config = dict(
    norm='batchnorm',
    widths=[192, 384, 768],
    max_steps=5500,
    adamw_weight_decay_other_params=0,
)
Rows from block 4, named by matrix and row number. Each number is 128 + 24 x the weight over its row's rms, rounded and kept within 0 to 255. All counts start at 0. Numbers have three digits each.
# convs1: 3x3 conv (model.blocks.4.convs.1.weight, 96x96x3x3), inputs 40-49, a 3x3 kernel for each
convs1.0:130122127104112122133119136132139122146133148148154119100146119129130152120116113133155099128109145144116085155112130171140151123111152152110142076138111172090077104123119112146138129147114104148097096150084119127177117128155135107113114150122102101127154079092170132086
convs1.1:125101144128075170094139137167090111099138128096139074162154186107129114132116153112162121153138123105122114148166145109125126123112157186094113113115087091149102119135151153109106103139131162110102127130161131134098071156126128106124127160166139145126129123129081124141
convs1.2:089159118104141099111163147086058115093130147113160138069122116128143101112129133134089115129127098128098172115148099116129065132135100116114111136118119132144161167116096115118170153172091101185141137061119128110166125126124137106147141170163125070124115108123171101146
convs1.3:137141136135153141137124147114131137148162092125109149107120137143137115153129147101107111167191191132126091131123097142119170158115118139104138133113132135178126112162156128146134118127116145129144115104105138125122154150125140088103133152123152181133107115138107097176
convs1.4:109134118106157132127119146117103130115135117092086150159124119114148119124140137135160072091099071153163133109116109116117142121118151135114098104128091151091152147083084140117154077163141137118128122134151127149159106148107084157076101110121146155132086135126116114115
convs1.5:155128102150147123083147096154124111122111077125112108098108135178136150125110137122140096115115102088122098143148096159131126092136151136117112137150098137112122110089130110112083126139135141099119109129103119098102111140109121101092163130115179150096128161049111134117
convs1.6:113102145124146104121126117133139107108166098115136112117123104115117143127114119139164129100103150103166122162098107107114142132145139148150104114153125156147149127125126139134140097115108132140145126117142120150155105104137130106082132118170092112138130156119102129119
convs1.7:148149143159131152153106082119125155126110124154130122145114124091141100089149119121124119150130140166100113152119135137118072100123137114173125111130144101146118094122130106142141097123130094154114137121102137096123131102128100164125143093150116109151069108111101185092
convs1.8:107108105109120156151157074116126123115188075149107163129130133158122114190150114161095124099135122138114127144142131093108106156176084100060106110139152147131120122134089109162137112124122142113126139133106123133134086112111129178114105149164141115142119155125095121107
convs1.9:054110140109123109089146151110090119126116125145124165130097116107129113123153113113120106177147138139144142120134113099129136121130138157126109119142111158139130193169103127101122175116148128122150130146119099112129163171164153103133172116150132114075111147125129121129
convs1.10:144152119147082159124128067123139104109113139124114101140149143136104123111187095120135142137136124110145152155151116103123141090127142153083135104153093103119121166145153137103116165167154149086136128113112106134158087103151119118132146107121110127097149159116092150128
convs1.11:102105137132149127114113102122171129144118091108127160111133133136094120081125156123117103184131165099154106126135117155090135114113130117120138106119167098137141134151166089130141092120133125092114109137132107120120108125188100123126127143140155175157121138162166159124
convs1.12:130122124130078142132158119115130161146100133109149100115094133147093122147140118104122091152093153105156139149101114106138130106144119114122115135129130110135160147149169126136121094164127112095135105111151117140121175126095123129081143144142099149130122097164116163123
convs1.13:126119149134106125112154153140100169116131109096146145127121110126177134126122141133162121101142153169109129143123116114152130116130131073136134100118107112149113100129117116138113135158111119128129163150108131132146087132143088118124102090107148120125120135100035148076
convs1.14:161118135084088131154137155127137168142140100104124160165169135088126160135136117090127097125137134118104131140124083131120134099121140138108112134139152132168078091087107147106151100127118133089131137131076112116169165160106159144145105149138167092144157118134132159106
convs1.15:106121116098106111170137074148162154148146142127160129120154124117142153136120129152118120094140121157149141127134143134141120147127121097169145123137125144125069096127115119162110116121093109124116123115085133129128100111129108126120109164111114110175158136110054147118
convs1.16:118099149193138147091139105121113118207138107159169115134130127103140131119092093140114153141137128134117077133132084126092112150156157140183126128142127063119142109129114145151132162111112159087124132126165152172176143105128077175138104151119114151095137131135114169130
convs1.17:099093158093125174110138133122113123130137155123151135136142148122142134102116095137104162170139103125128116109139147096137131114171128142136125115157167145140126178133157138132088198124147110132117090096131135119168159085170182115145151140156116143167138170111165119136
convs1.18:151120104098134100175129094132081126093162082135105150128134103139132121124090171127135121105106125115111143127137107136146149076084117152157149092116125120087132137135124150101114144089175125109098100149110140096124142183129113127135100152160092142127105113139107136118
convs1.19:133142108121133179106121141198112168132087100082147077128107142154138138164109071098137121151144094136094140131182091157111126153132132148099099113158121146145104115129160137126102139155106117117131173108118118133142100166160097134104132127104151139150135133129099124136
convs1.20:130156120110115125077127123147172130146115125085162141138139132131143104123090151161120094125138154133131134141143110123139142123094098100096147150136121125175135123157122113160143121137111090109139161097132147106124092144162119099111155105119104148173160108102131102138
convs1.21:158117112119144112152107135162112104156150126119109115132108135138121105171128138143127137126099125149157096151109119128114137141132127147112154106093106157130138097105118106149145089113136144088121135119135114133122120120117150123131075137106127160102161147099120083126
convs1.22:116113130118146107117134096131126137122154094137142108101123141140159133151125098178095111117161106137150165128087158115117129122124111130136131132166112111106083111137141109128142117121142102108106097132133093142138141124166113153123161103154135168071154142150178162097
convs1.23:113108137096104138093114142130145145095177136153155111129128107145128163132144141199133114156123121130099117143103130144108121121141143166174114110146173092123153108141140109108148111151109102106140105123153159153131149096152148113138158140123151149149151086137128140156
convs1.24:154145138125113114080139118137192184101101102156114123095149149149151117121130148109128142136115118128075142132117116112121168105139096118148145189112104121153102119137132138123135086101142131149149112133142117124122141132158126142108123099128132098124099125154129139147
convs1.25:109162102123127150136169127183157128143144120103094111149182090136124105121129135157071135136138148145104163163176117173121123153119150121089134150133106139141141123118119163141103144143110098156102097158159130168076124127136105157150143141088092115115145096141130161131
convs1.26:138146165148177128130164132087141128168153119124138112146128156114127096115172112124171114152195084158082113141109154145131136120095120133174112158137159150144165116094127128115114125149108160134118102072098111154123132140168154154167083111123129131132111190131168149168
convs1.27:106137128078135118104105137094123119126126157150170176087139128163119090150147117121127130170142070101142127133121152133104118119125078137126156063110168135083162160133129154165095139121159112182139130140110102104088189112135168133079139086113116142114143083146144141150
convs1.28:104094088106110144107085118117106099114155106096115109132151102075131126182136137122149116116107153077110131096116100083117140143111107150124166100146151144133176166084039151106166103173101104130135131124101122111108096127138149093132138112132078087097100122141109146115
convs1.29:161082141080123123150103162126119140140107148097144184149132161111132097083097136120105125134084178091101107128113146118119111112160176131111126164131133129134105110121132125129130147105143109135143102145096127152156163141138139158096151128125110163114137069170144110127
convs1.30:134138113122156108170098116100139162100139119149089117115116088104151121120120118135190104129079105102155114125110140134134111116129119125108119127132126095215129134150126080117127159091155136133100145145099140114121133112110140079122095136121144187102104133087139095104
convs1.31:138141134094162072160156121132096156131126063121164121127130121118125131131125132168120116112121130139142170175104151108116124144103108090136129125119149131118145116137100121085131149155132140115121076157096135114115150166073107118127165091132100131085111159113159146096
convs1.32:140145113109134097104128125112124149115116130113127164105137133128131131136116122092151138137084151165145116104138148132102097131113102135109156150103126131082095146146144108126131140122134122122155099126099147140140133117128124151114133159117098119135141151158143151130
convs1.33:130122176150165145175155140149109151127109154165103146151150142141087129134176112178127126086156141132111142148159145096151068105136134151134140105160102127112120139152147142147111119142079148125117127122137105113137152138135145122145120102137156133126108149124091136127
convs1.34:111139112172151124145146115146108134107093146146112102133178135146118129130168089117128126110160145107126085160137107117157146132153109118150114098126114105114112152155172139158116183100144110146129115125142136122126163101117152155140152152101110116139126160101116121130
convs1.35:125140170101137116109127122119125118159153123117140103131128114130122132151132141129163116119080136082149115126113127136158136115140105150101177106099112143165106138138134160163132150113138166137138125136136121145149137158148114113152170140149124146077133104143159153136
convs1.36:146145137097163149102153126130158088116074127150115095126131141106116146123130125133110111119100136169119125083110147158104158102124149112140097073140157160148116115097130129137138097133104112118129121101091116110129167149120146101162152158121114120138077116112121092160
convs1.37:133138113134129132090135119121139153128122060097156105123124086107127108121101174148166133165096114153134153121133100113120134178150133127125091131169124115128114171134136115131118117123154146118106145140129131098158125127125145139186147130152148133125096087131155134110
convs1.38:188137114137131111161098186145085114138128134105098137148123138121103131157125115096073121138119147109156161133103110118151138122158145061135126121128164166139112114108110129129139138157129140099162126142105123129120134132115115141152118096146116101118128138120129180167
convs1.39:160153103078110106146132130124137125119126137143156144139129144122120156106089134148122124140135120161123136094169123138099100073132116127151120128169153119068119126127084133143126158160121116147126095109112117137164139180129151093113141152135099146122085134113159115117
convs1.40:082163148144129101172119099126093136129152134143138117157161093167147176145113067142138157131153127114112107126148154140146142128110119167139099156122122139115099095109155120108155142130077136150110140128116105146175148151118147099149103138112124135122160134147086135087
convs1.41:112151083111141108158130096109135109146129132101121149174159167174129116117154142117091161131078119140126151167105114122152131140124116128115120159117100130128116152160177101092117131127137125122108150167144122153100158106119106135098135145150131076167129112122124125127
convs1.42:148130138124125138140098132118132111131110158150082114168132179121109130123151125151099128120099146136123102099117178138142116137154106187158116105131198118089126122128123128146124114118133121133130143172134126107089125148115134112120150144133126088084164144158166164131
convs1.43:133153123111180098124102113151143133172089111142161158135105153144124153114143095101126117108184157106112148124121116087159101114138143167100148107129122115114141153107160117120122155116183110143115154132084129116124135147137111129138135143124128133155150148177122148129
convs1.44:146140103146144129112137134109115107141155154138112122109122116116131148125100132118101092140149155144183084118142164122114109159121116109138132084110148136114095149145130069158097164126165110168165148148102171120174148114137165145129166103122128126104164135137121182146
convs1.45:099102115160149120166114117168137145146090156171091134137138117111136113118147154138120149090098127082102136061152117106120163090132144147136131137122080126079199122130087129117139112177113151129130163119156085140125141118159111147146138157131086141149143165113104056130
convs1.46:167081112151157131121128109145116107157121115114129140126116126143140116160154186113134122105148100131112120089111134086154138112129168113096154137133080113102112148135111155091116122125148124156135122137145110098079107120107108126183153143102136100129152091137125093087
convs1.47:132101136127126100101112102148115113137120143118086079140104141144106090122137088165134118099132125177123127134125160092098110125127116180091071117143100139117105098138145106101130110132142105166088090124093152122112165144154101082106101166097117173130130154132130107077
convs1.48:086154123103122133132134129180173153133164117135116124132141154125165123111134136087151111144150125148172194104126126102172123143140138128116134124095140090132125101110156145142141201095144113133116126146127107104115133146140152140119139127191164142120138132134085084161
convs1.49:118135135108091105102146161125142097121064101128152089119116104148100175157152147146098132173168130119170104143141109152141147153112137107134117080093117155121150136123126116129105111077112105133153123131132154130121127099132117118141094130152128134148118090137085150138
convs1.50:142131144120137140128150127157134143146114143120148128144130149099140178129093097150121144143139103118129099151121153127138140100109141111115137149162149136176161136146110156156142121132151134157096152105158120131128130127138129158143103127097147128142161126141143111101
convs1.51:155127135133166116078180111173136130128195111141108082143152095125138089110141131107103143105173122131114067105114119119153149088154133127120102126145082150092149104107102126120145115108152110101162134138100091103084122106102178107129077110147128172138093126127135154110
convs1.52:089150129133112164127103114165122149118089107104134073123111114108140156128139114119102133127116123150159149115119152146102138139128150088137134084125109119128161103125120113149095124114121105112166114110116144111139094121095117194123125147154172134166130104126133106125
convs1.53:119106109156148128133139123126153129153145116138128081092152128154124132092129150097123128147149128128117128097100139134126117128130129109145109116107166084142113100108127125134145147106147098108141161147144105150114132100098174095137110136141133139122149117128096156105
convs1.54:148171133137105095153130124107134156146104138153132093134163147154157141096166055169144144116102132176160112115165124107184146137116139114140086154113130153128107091092183155092079149149099086141149124121074096089135144134137113122153155186108135160135113134114124091094
convs1.55:200132154156158129136114114058137104176164106129121159154122119123136160137123124135141132147123129108142132140125139130129126152120088100119119164126154115094095100148163138110076138128163198138087119093136138096105106109122142143123117119132071123120141104133126130114
convs1.56:127117145145129108064110127126153128080134095112122153138147132172132120094152111150094160120128124118116093131083145165102103122143150117110123136120147111122081132132107132122143126125121085130117132117110187137151107108121133123105138092140115135116084111157149088109
convs1.57:128166116108088121118098127144103136119134144140112129137088129161133113140112139114123119107099136133105110135120122115109135105117114167128152129121080131129127120101125181125149144173118131102115122169111120093118099107157129112149144132130160132115152128131169104162
convs1.58:133113136131136126137111082125166114129167138098105135116103108086092131127191146142109095139110158170149138113144104132139128127171131149168131123077134117178135136110102134130142206120170151119144122117116120117127113119135125141119173107142150161133137128084094109103
convs1.59:120115096134147153121120151114129117141119134101112129158147169099152136142126105092139121106146122117100136132084142116151132123087152131130139128073138135167104232154177116098127153093165089111106124164119127105120136155161136114135156125138131125111092123130145107133
convs1.60:171139092127095148115168159142108142101128116136114118142096114121104116175144122166137135158124142122117080131109136151115112166147116082131145113129109116114115134126132115126135134105129162113124138115127139143088150144138127124145123138176145117156142123195102130130
convs1.61:133085167154099145091107167114135146120114152181114115090098151161111109125152095131106167148149136189106069114117143109143080120179102143115150120143117147116117114153137121124132141146141151139089157139128146141126128117154124104154113111162095145128124116119076145125
convs1.62:162135183126103172145126132126155111120140162133156129114087190144130112115149129099145125090091108134093168113097111145106115130131148137073155159124131133170127117123129154113099121170113113097117138190157128117153144117161150145129105133133173179157092079071134160156
convs1.63:131103134160134129133105124129108137107151138126069093158173107166114126135125134131127116119134156119112137160125134128114128125111118129132152115083118139148097146170141121136148127132138101154149121142140130105098141113074157144092093136115152090120139079152120130125
convs1.64:109148134119176097111115088146131156086120102130114111135107096147167112124110104158119127133174100132127175100104110147137138104141066121107142157133133131153118153101102139168144165109118118111141129164117118090126112090144115100156129146116086126165133170115146132087
convs1.65:088160132144130148116112132149079149119107133100161167126123135089111177104104139155100114185164159099121144119123173123143181143108106144123104078116114085158143102125108117145109149123123121145130111130104132128108130122138134158146114129148126144126076093107115104148
convs1.66:147086124183119109140150136143153134107065127119088139137109167170133091145107169126104153112143130141107115128131123148112117134077141148132127141161130139098112110117139112128139104143106169118160118119127109098096107116122132151102127158090104117145129121143161083107
convs1.67:109132144132145102136130128125136155168110115123122115095174147123145146115137100116138136139159086124115114132132151139168107086161157113103175105139139122170100118125115129117114112141158094127127099109164138122134185090089138082143109150131099089170129138125173091140
convs1.68:177150115098152088137097133136166120127181133113121130066144175122084117149144138138083095149118121114158129119106138159164129164148127097125124146122100152173113108137109128137129113116142125090129110153103094119121134121106150152160158167120162101110138110147125122140
convs1.69:140126080104109101141134156135148105093150131118123099126091139130099148174135137145117098116201114146155103135161121130111065157134130118137143107098125120135141117141136148152128111146163182144095126094120169137127152136106076154103130140152147093129155122105138118149
convs1.70:127138116146116164124125109133108131101171115131118097181120129109157157111142117148083155107172084102156137113132154136143141125132134125137152088098147098081131160096120154121130172120103170101144084136131115115105090105154145112109160083104141111158112104133079101113
convs1.71:144121112097080130126163109100132147107100103135166134143178112143089164146156102118085170126165114160120122113138100107156139122126106119132113116151097150113116125150128133095096145120140103127108128144142146138106107121118144101096091114170117147147095178139154076112
convs1.72:123119147133171165125083109127150088099117110126143118119139128105123121127151102127097124175108148123177185091125148121130136117148149112090139105142134161137095140156123123124103131120137130132112130116152116154158139180108141093140118151118133131078174125098129110138
convs1.73:120139099136142114119173136144154126128148121141157097110169162112085126134132124167102151157094135150124106079131118139126129114121135130129120146139092149147138133165117110119088107122123106153107099139098120102150136141149097137134160071164168132116128143068137139108
convs1.74:100115181098118105097147139157152140143152112102128116110117154149141139161159105145155150139098139092153127122108165158124119137126130132101129139159117099110104116138113140129121114119116132135127135135123117131157173124104057144137135136111098089099136155130131140154
convs1.75:104163124118145059139129134166126169107127140128108087109134120116096168140142076111134105157104170102130112100101119112154170126153098135095115094149164133127118136131101113117172081130101118117137104158079159137163151144136137094114132102118095144106112168111119138151
convs1.76:152137104172131091121131136088132087193145094074118097118088133100112114150155145106065118144138097139154148156075123107123098141147143140127153116105122147134096127106117144113100101146174121129111151120143126156141124130126153152090151113118116195135104089094122145135
convs1.77:139103148171140123134142129112083092149139144150116130123135138119128150131128144145115105128145155145121115136118150100081148102158134177105147121121109124147137125116137124134116115113119147131136159120136160183104153152095086103106134123115128127124122176097168152143
convs1.78:083146176147143102138119110135172135132104135144173103123132127132158102092128104111161087125157118153149154132122146091146092157145155098106164126134128130153135105137087145133095142135138130104122133117077100138116177109129151081173147100124120145126126153099143123135
convs1.79:135101135121130097112119113092112149121157117116125127111145140120189123121104145102179117099150089154108124083127169182134110121100100124131128128118133120122109105086126095157138118100106095128116156136119124127121137139130139153110097144134126108081159057089164119122
convs1.80:101102160110123153131150095106084149121170159101128116139115156108138119135170123152110179105102162130146118163115127124105144110117117157123173107135118124091150118105145140136176150118108176111145083116142103139131120115161117133161118134149091098123113137131121144155
convs1.81:131175155138133153149136108121148120126094123105123128137132126128134119117081114148124099119144111106101112159138161149154130143118134136136144129073124125121094157132141164128134145092132145101153121166120133101148127146158107094119109129210127133126096145110087132165
convs1.82:152101104147133151093094145136097120145124124117087154117145110106119082129126114153111150118125133108117132099107113136111144118177129124119147130132130132126141142134132133114130132103119148123129119123130115147137132150096110159096171101142136124101088135153167103175
convs1.83:125146136121101099135099102157162107131127126102113122115142087128148140132174110110104140153128102168141124130167088128117117105088128124149128106122114099104125107108136122122139126120174149142136119126179122118101099155140092126100149107104148101094140159047171135145
convs1.84:130123107160141116090099130118121117132135139138120121110162155183163155091081084117133110124131131152194129133115142137152124119086142150137141142130168107073110143121124119101147104138119163144129152126109078096095094090109111172135116108106124127091118089122074101100
convs1.85:149113180101123135083159108189156090141143137111135105081136108143117111133161100150095123111088103092149153140136139080155139145155141082153153126118121143139154136113115127133135153134160123138099174087135156122187147129140132099126111134125129137110175107079140161150
convs1.86:142132162179164107161159126181124139127104110098141110135080126095090130132126187149128144130152131149112104120105135115158134121158119154086109139107142144123127138132147153128132128108129149149121096120120149154097125146115117112170106123161157145114168102113164117099
convs1.87:115109155141158140053076142085120124118115180129129125105138105141137147116133124134118094101105153134141147125151075158116135098114137095134122141125116094139120135121119139137111097083117163146132133166143122109146085155135063117117169131135156121135123098145115154107
convs1.88:079185104122148127106115140094097129120152146104122137128134147098099102086112121117131142114116171131150131099158151120156124148133136158133118116134121112130136095115148096100099135095123149166122095087138148149125138129111139112113140092154101115129138127110132085131
convs1.89:162098107094100131131164066115162107140157147122127089120164173125133145148114096135124125093108106156135136068119139133125142132108092153175144114106113137127121145096130158117145149111116134183130169121142155093099118110101114132091121175187119110121153164115130131110
convs1.90:164089127148132125119112129121126131121089130182103160092123148144110136153107106181072128112142137130168109114142131127138108128114105145118133117139089101117133131132128145132121122127130140127135145149157113113104123121123105112145107132137093096119125107093161120147
convs1.91:139105178132132121135158134120087110107116152166125100145099146139115143107134138136131122106138118124131105117156124123117126157126128144105109061156121103127126136102098118128182128107134112109109110090134106123155111116144164131178134122070175154110124089166088096124
convs1.92:135143121166104148116096125146131107195101141103138143175118143118143138157136119103121115191117117129170148153146117128107120136131193120143103081109101143094147121136142117125110152132128092134110110145146123132133132120123093159131080131142134114143196140131140108155
convs1.93:131152095140108141114113155134143099158112122114199122106178155111110129140093155169142145166179117125113138134141112140107136148149143127176140134131085124162162114167128112148105090133132099168077117155152126159144109123140095130137113128101132154107153110195127110102
convs1.94:129141146142126126156123134151117125094150111166134114136121129120117161148101114107118118139118137127095106119148140118127132147127141109130070123116090121151127154115134106131131100130122125077143118132141118146089085153117113112111147139120119112107113081184136125131
convs1.95:108103099106092147132126154081120151136129103171130162083115117154130133134117148145116097137117134112141165089174141119094123138143123097118122108138118121095140171079091074060162129135108133099128112146104105122084116086149144117142111137127093132098134087092137133166